From a checkpoint of a small sound classifier.
Model: 1.33M parameters, mfcc input, arch tdnn, norm batchnorm, activation silu, depths [9], widths [256].
Data: 39062 training examples, 149.4 epochs.
Rows from block 2 of a small sound classifier, named by matrix and row number. Each number is 500 + 40 x the weight over its row's rms, rounded and kept within 0 to 999. All counts start at 0. Numbers have three digits each.
Before each channel's rows are labels from the 100 clips, of 14848, where the channel reaches its highest value: "responds to" is what is common among them; "loudest band" is the band of the loudest frequency at the time of the peak. Only what is clearly more common there than usual is listed. The data: synthesised imitations of 52 everyday sounds, one a clip. In brackets: how many of the 100, against the usual share in percent.
# conv: width-3 conv, dilation 2 (model.blocks.2.conv.weight, 256x256x3, each kernel summed), inputs 0-255

responds to: laser zap (100 vs 1.9); machines and effects (100 vs 21.7)
loudest band: 250 to 500 Hz (49 vs 11.3); 500 to 1000 Hz (48 vs 15.1)
conv.121:493500497486511494579499471507472482550513526400463470526479554489486493466541485535447494462499460503450501459466516515604497474521492570518514535506464487501500470509497544571460500552472455482472494510479487505479492470500494506481568535546491471458516500521592510618497498446500483507499524502487550548497471555485489524526493525441486512500449547507505528532499473482498521487477465475504517438492560549434493532475471445494538508486500542509496410478513580544537483518557523573566542505564466479484550487536504520501482513501558536500491508597466496442454507456396445493511514511454514501553546476504493513526480482473557401423504532518501488455504336431454542476427498453435475435467528426529492502529451458554468525500521465511629522399562537429574443552543536

responds to: people (35 vs 14.9); footsteps (31 vs 2)
loudest band: 500 to 1000 Hz (42 vs 15.1)
conv.0:457493478591473507489491444493524520512405477501497474522407562466482571503460540534533478550454534538506572416489568538490548485512562449499538513523444476500510514519587558569500500497541415504492453512376440493482468503419551597495496536493519447492541599467514530480466441489445553500500456501483494450498504534515442488511517500422459565500472446480529464514437525454470493481492481490502414465489550494508572506461539587460475462517485459485520563439514459508507551517570480451454545501500527553490527438485506484470500557470523514491555519484500514456485515460484461511534440502456530435445456500536511504501476468500497464403491473504532495545505490500386513519496443472479543472507534562539500515538499544506463461501531506541471584424481596515480449460503556

responds to: laser zap (95 vs 1.9); machines and effects (95 vs 21.7)
loudest band: 1000 to 2000 Hz (92 vs 11.7)
conv.8:497532473569498519495585515476588545396504535453497486512495473500525476477518464533526432489541438518500437512509463471509516523495529557471489443489479505503453539500466563517466494527503505500475500478502510539491491491505425414537492569450469531528456526500604510475487495493457466472503456523441565520481478456456565465485613504529452477472551551495484511536509508462499514494433495508567414523538488493530496696447482407490431437517478577443500517515511514548492538500500454507535481495533484478509550495500493467466552541488546478494560532506556478537495500470568482560454553480519466472466453536500422512534432484477528469475465470517570461439549494470508511493497489488530576473524403493506448507477493450528476558557533585433471446522526452475527531511428462

responds to: signals (79 vs 11.4); siren (71 vs 1.9)
loudest band: 500 to 1000 Hz (73 vs 15.1)
conv.194:525505500488544571552507468445517447461500457495455474498482456596463450522515503517577492434485529453521513546466533431570454539521443526530587505513497578516492524471464477521464487541507539503516532492489525475533499537444558485458447490509550500538465468517556360456496531573478528467481524467471488499532500508537513480460500506523470543473487485524494423428401511491392482535505517476533551479523503454472490536471464543500542530512584474437512457424569536518507451441499506520578442497500509493427519543535564449468437510530440500437500481474549414473416471518487545488542433502523510455480500481393428484502517514534487473554459487422502487451392496531447430495524453470557510471486463415527500482460495532531478503500531483468523492447487534501486479498486434

responds to: signals (46 vs 11.4); siren (29 vs 1.9)
loudest band: 500 to 1000 Hz (44 vs 15.1)
conv.199:522502494547501521497471502518508491520424528486492479482417500502435519511467501460426492549484456501514501552376534506519423522433453497464520500396462239552504394497466499513495472517532486519515516498461518500506479533495494471522547483472457502513497502491521513426477513258474500500477492502497391520504488410477470504513522516525492450500477489488502497503514520486498468511498488498495487509497649534539510516510521536503528530457464478491461512463519468511502534504529503526488503504513506486487453470429500492549491470507559503449508509573519512509524530493537479502487483508488492493503504496447445506499502500496520482440484485472505532600497535453512476491494483488454494485463511483505495455497486517485420395494485490505516604514492485500517488517497494

responds to: people (35 vs 14.9)
loudest band: 500 to 1000 Hz (35 vs 15.1)
conv.244:404508573590534420454534418475519525479475443507518408482460561529521531500532511507500499546478546487496558471533451480483430550469493556508514463572512459554465511479567519483462449465445479518515591515490513497458477465485480496555467550523445520468430488531478516412369520536507540486547444473552422490536525461509398444562476505501459486473474500545495518485432525473523490512492520477481524474500476498498421496532555466502492522484487503476503551521535511452518488486527483603546525474504496487538434473419527447504495503500516456569483496566497463441578492523535523461500487443480507511468533456564522512495536500506500520504459520516532498612470508335490517506462456481477521450486521478513522519535452467489531452507527481499486616509491537500462479461491425

responds to: animals (87 vs 15.4); bird chirping (56 vs 1.9)
loudest band: 4000 to 8000 Hz (57 vs 12); 2000 to 4000 Hz (38 vs 9.5)
conv.151:519492510517526541549539506500408529555460502480490481541456504477564489468543522502426497502482521516538462501532506500547508441471530474496520396521495523498568536486504545514457486497491503496493548556503480500491460500503420453443500529470462433499498560502480568512526493549450495542500480576504507519533519516399545500509465520593466519489523472464499480329530476495516514494436499523444498492538510531533479456457399450494515571475481483467479438495442486541492486528490427515510441500532558522487491496499391558542513486474547486487518493470453453531482538457478464447489462542575510492514501474454437408538485471477503431515507497430490479482477455487545506474500489497504558458570535468451500527414425486605515491528479471543484535495616614531602476490500483

responds to: laser zap (32 vs 1.9); signals (31 vs 11.4)
loudest band: 1000 to 2000 Hz (30 vs 11.7)
conv.232:523488538392477488508506501486510482509608470416434494499471532490497469507485493468500552435499507536496500447518468452517494486424501470469558492502508492478494497431444466543470503453470504576555512460486493511500518532436447575498496521491442537396518408498531511485479494460470544475508476538512367564476443518497515466601518495556518496471505538506498531462483459528468452566487501422500555484500459517454483506507480510493491499473419520500499549521550452533501475397455542493504484475502524539494482544411560504509545502492587544524443471494572526502465479496562529526500450493487463517464586490539463510521527468465483450400507470396487501505513597449485500496446473462485571559472514540498494579526521509525487441472504449480459423509495514571588568541515510

responds to: people (99 vs 14.9); chatter (46 vs 1.7); speech (37 vs 1.9)
loudest band: 500 to 1000 Hz (53 vs 15.1)
conv.234:506496483562444406468537559539551517472504476513506479449561399502534441502578478457532486458470439423500529562551530491463513416520462384481500435557513487506423490514539527515506500474489487445478491498521466368480520562467481476494494507408573463503524528488476428467462528377541466492472501560501438459500475566418507522501414519482464517500456404489478547485449458492484516438454509464480443528476482483351501486509451510484506530556452477422509560490458489515500507499442539520489513518449500451553499491469498477501522475480530510511507498500497491462525448500550473545541501498464515495495504538508381496466505495470465455461474503488511492519495473497553503473426563478506520452537512503440482479499497527455472543467475542540460559445443530519536516512447473

responds to: people (97 vs 14.9); laughter (54 vs 1.8); speech (39 vs 1.9)
loudest band: 250 to 500 Hz (49 vs 11.3)
conv.45:518576491469509410497513501496456500512451501526495499491510489494506507532502474468504511472500500440501296494457520493494546489494521380500488506486460484507481500521508530530487620504500468532476540431500491415497456472493379470483521532487479489477477450503473434509514496531498483530497349508472485499455481519479516493449506572515512599500500471545521536420528393451485487528520496432510498532477434483490528485507500424469519487597498511474486500581500546482497500483486478553485469526474430488516461538424461476463532495527502535498509396426510451426563468490540405464440430473492488482500474477493513563502534523510532482594475481476455490506486497516518488494545494468508479500541506481494486503453462534488561538517482509486486482523399505466466488502556415

responds to: animals (90 vs 15.4); meowing (72 vs 1.9)
loudest band: 500 to 1000 Hz (77 vs 15.1)
conv.192:486554501482505550474484509443662549535510524530482543446485547492501534545481570492500416466536481536512562515520537507499446518493509466504459526539466513500459476543489529466476513386549473441447500497524526471403525520490517502538500510491504476427421507525531472491491542531535553597572502494460559479562469519553543449455505486558560461573504461526454503500496472518455553529530493417494453372486512500472507471416519480495498492475534489525522510526455479447565492493530525485502504514516422527500555507520498487491600497510473502476477471508454524501557501542488427512497534500637476505489505492493527420574479509503553496487565554438514542535547437514516528386483503461490500461572494486466440405506531498467508487528531506460523580487509515501540500505490451

responds to: people (53 vs 14.9); applause (33 vs 1.8); water drop (26 vs 2)
loudest band: 500 to 1000 Hz (55 vs 15.1); 1000 to 2000 Hz (31 vs 11.7)
conv.152:466460526424481538510428549555494499428461459476524521531466539468509455483500516502436494560518508462473518547463500489513503462500569548513502483467456505500505492530572492527454498551541500496437500515533453532486483459468570556516438512483495527519453440524514553452482354457504437538526505487531446429574492516485372475485537503517446458545433530475480454500539456500481488477449412494478517511525442530583493472452421492511473454496456472533469505488499443497509496509490444460512518412500504566523463485528460499467502485498554466540474512504576495483471468471521445500525523498550475486519521512572500476472545418500481587442500605511411489410493546496519440461500428445569495478534496490541531470411493500550528500496518516505508416395531419528491490519489505

responds to: people (97 vs 14.9); speech (69 vs 1.9)
loudest band: 4000 to 8000 Hz (57 vs 12)
conv.29:447462521502472489551540445513486481476519397506495550494430508499575512427582544483510500514505520500440495490457485511462500528469511455420463490566503441537501448505543488416495440512466491465460503482458521518454510457518498480475498524536535500449499501538451491479514538493515463530519460538480460476500543528518428506535556500522467465510482504449493496538451429505457465541512526481540459543500542487551514456393515430491452575490477515551550525449427517463519457481485539471493470462500505471467519537481500487530470496516503495546560462529464504502501492486353447537500488497512339506520401492498504502500490453483535482472515576516531517579498519482492469471438469507497542512510474522501548529445500565526511568507509461579478601439512352500504519500520634

responds to: signals (56 vs 11.4); car horn (43 vs 1.9)
loudest band: 1000 to 2000 Hz (55 vs 11.7); 2000 to 4000 Hz (36 vs 9.5)
conv.38:470470503481500492525470490494517436504473500511501494393483509476525484526523500500448441513484520512511457567492486508567491479498544519510434529480506438447500518485538496446491518567519477506477435487464449471484467486542484434487529460411523530498455479462504407507434390548489488486476510500497519524469525501492570481498549486499483497480501488499436493510505450471498423480464517509565484512484504569477432472442569544490434483527455522553566483476443460496509427270488531514464452513525477495506449531532494488482471511457510498497530377527461507547477510506503385468530495515468386547523380538528476535460480463505523499450514509494479451452495519460491522501412569522538491559464490433475506504507470515525484496511510503528498414474447488439489517562491471

responds to: clock ticking (42 vs 1.9); household (42 vs 19)
loudest band: 2000 to 4000 Hz (53 vs 9.5); 1000 to 2000 Hz (37 vs 11.7)
conv.106:484450519443507523493469459467441500514491497519378500522536497490488500470540529500498461493503514487458438480546527596548537473445462441531511487506478456547479459520471453556519566533580469518415521511480499502437485499427548457494494544544557512497489475547503532498525478387456440493500551521502525517554472536501557535475511515444522510500339473478486459520511464539534461487374484514463495544502524455524523499498540530516573458489482541541489469473485499526491476508472500556459477530478476537506502400468443554494377500515564460465501543452494532459529474506524530429481461533541572574515460494481492470512476407478487523481488479536427499452487513491648489494475561517507442500519415443548500466456494507514543437515483513484427519485470464528497547499510503

responds to: animals (80 vs 15.4); meowing (50 vs 1.9); barking (29 vs 2)
loudest band: 500 to 1000 Hz (55 vs 15.1)
conv.207:479508534503469405552444450455464508489459510480498516579500513486469496490488500493483433479496517484402539521512406526447552471496495495427455570471500533509444393510521499483481517496531500484425517500523502462584444445490453500502481487502476537485484516520503494380499459558434528546442509418436461504514495453494469472463463530462504496493468504454445434528487496448510476516506464475417480490497398515426501471476456441452536498521500515510485601597496521506513465544476443558491521486531514446474514537418515508522557500529484493479558472468525521489526467517474555513503509321518500510554483493517465581503470526484475601454490451495494519513509479410506528543527493445525448479495554500450464516523506519477544470460506477497538584479517528565501466569498557

responds to: vacuum cleaner (59 vs 1.9); barking (30 vs 2)
loudest band: 500 to 1000 Hz (36 vs 15.1); 1000 to 2000 Hz (28 vs 11.7)
conv.176:498479489491503620458453494515513512501507464386573498492465500516447491430470483477541472538498495500481533514494443505527513508488518480470480507493508513484518541533499509498535482439527508555507504494522497527489485503479526511492473490333532526515481522521504501517512509502468500347395467487479498502455466483505434519417497512514483464448582506522503543490526572493476515502568502502527521554478440486567511523468480458483490501493517333471457534482457521477446475516497492461480523505458578417431478462506506513483557509475522481499500507511571500577498484467515484441497482517492473553542463537463469531416523531495539533441480506495500449480485493483470541513506534500538495525445500490527492517510476489489485524541474481500527487479497520445519530571283372

responds to: nature (96 vs 13.7); water drop (92 vs 2)
loudest band: 1000 to 2000 Hz (49 vs 11.7); 500 to 1000 Hz (42 vs 15.1)
conv.76:501500474603500455460486442489465492513441476580504499442529479465484514585478506557529519523494510491515494548597490603562447481551407488494465470532524521407530555458512476482525447559475448486501472483520459500449508570489504494479515504500504552524519515573527550541552513496339479496519519420451513467413459522459534549464418483511500536518452519481514470481503552458490475521447537480427477534433508489519533510498530522535492570464466505485500513534482484500473498508439519582492462484500561608574525391475445501487474492493565492484497503472490418577547514486500477554534558508544518461503378511536480500447500471479499516448495558484494495573501543522463564510538503500508461505471485496503510489559412486466464522509541489554469446519506486458520514537532525

responds to: nature (83 vs 13.7); thunder (32 vs 2); water drop (32 vs 2)
loudest band: 500 to 1000 Hz (39 vs 15.1)
conv.218:563521515445510545529406531472505452542547512522509543513500506485531537544516505499529505472543487506508496522514537510540502525453500462506470491489512636502493540459470523489500443456505451506469496495574500469494536454470478527535381487526531457521502486600504521543500523384472501494496504590503641471477476649549488501508506510499524439563528508454492503531588562381511451521497512500499462504531500540520488526434498549478512511523494463512496542548477500522476505467573546398468526501502489500476413468517507496554453472489472514487544488533500495542568511500513486523445486493494487461483591500463463492480481469515572435465468410538510604514501556574584457506456461504452528496503473500476534521569543490544488570522472494506514541497445545532475500455455499

responds to: laser zap (47 vs 1.9); water drop (29 vs 2)
loudest band: 2000 to 4000 Hz (59 vs 9.5); 1000 to 2000 Hz (38 vs 11.7)
conv.154:525478389485447483587520503416490525523502428491467436505581490454476517495542508489527487534509569519500471527576517456473466443487491464510471458422526461414477492466472523489502495491507440502485506478486496520493490478560513436475578458394471524483498496492441464436443486478440469515539571527391546515486535521383494499536538500550527491475498513460422510472500498546443449483501511550499432496492503441463495516462440500477480491535454515479455470462412491543487520528476495476535515504582420532507490520467458546422499509490495416412484535455542459533485466510474556473483567498441463508424465472479397519500468496410483488517456459446531535377497432531506500502475506517518527505507514521513429465509448466548494494484508454521476441506451503558442505520500468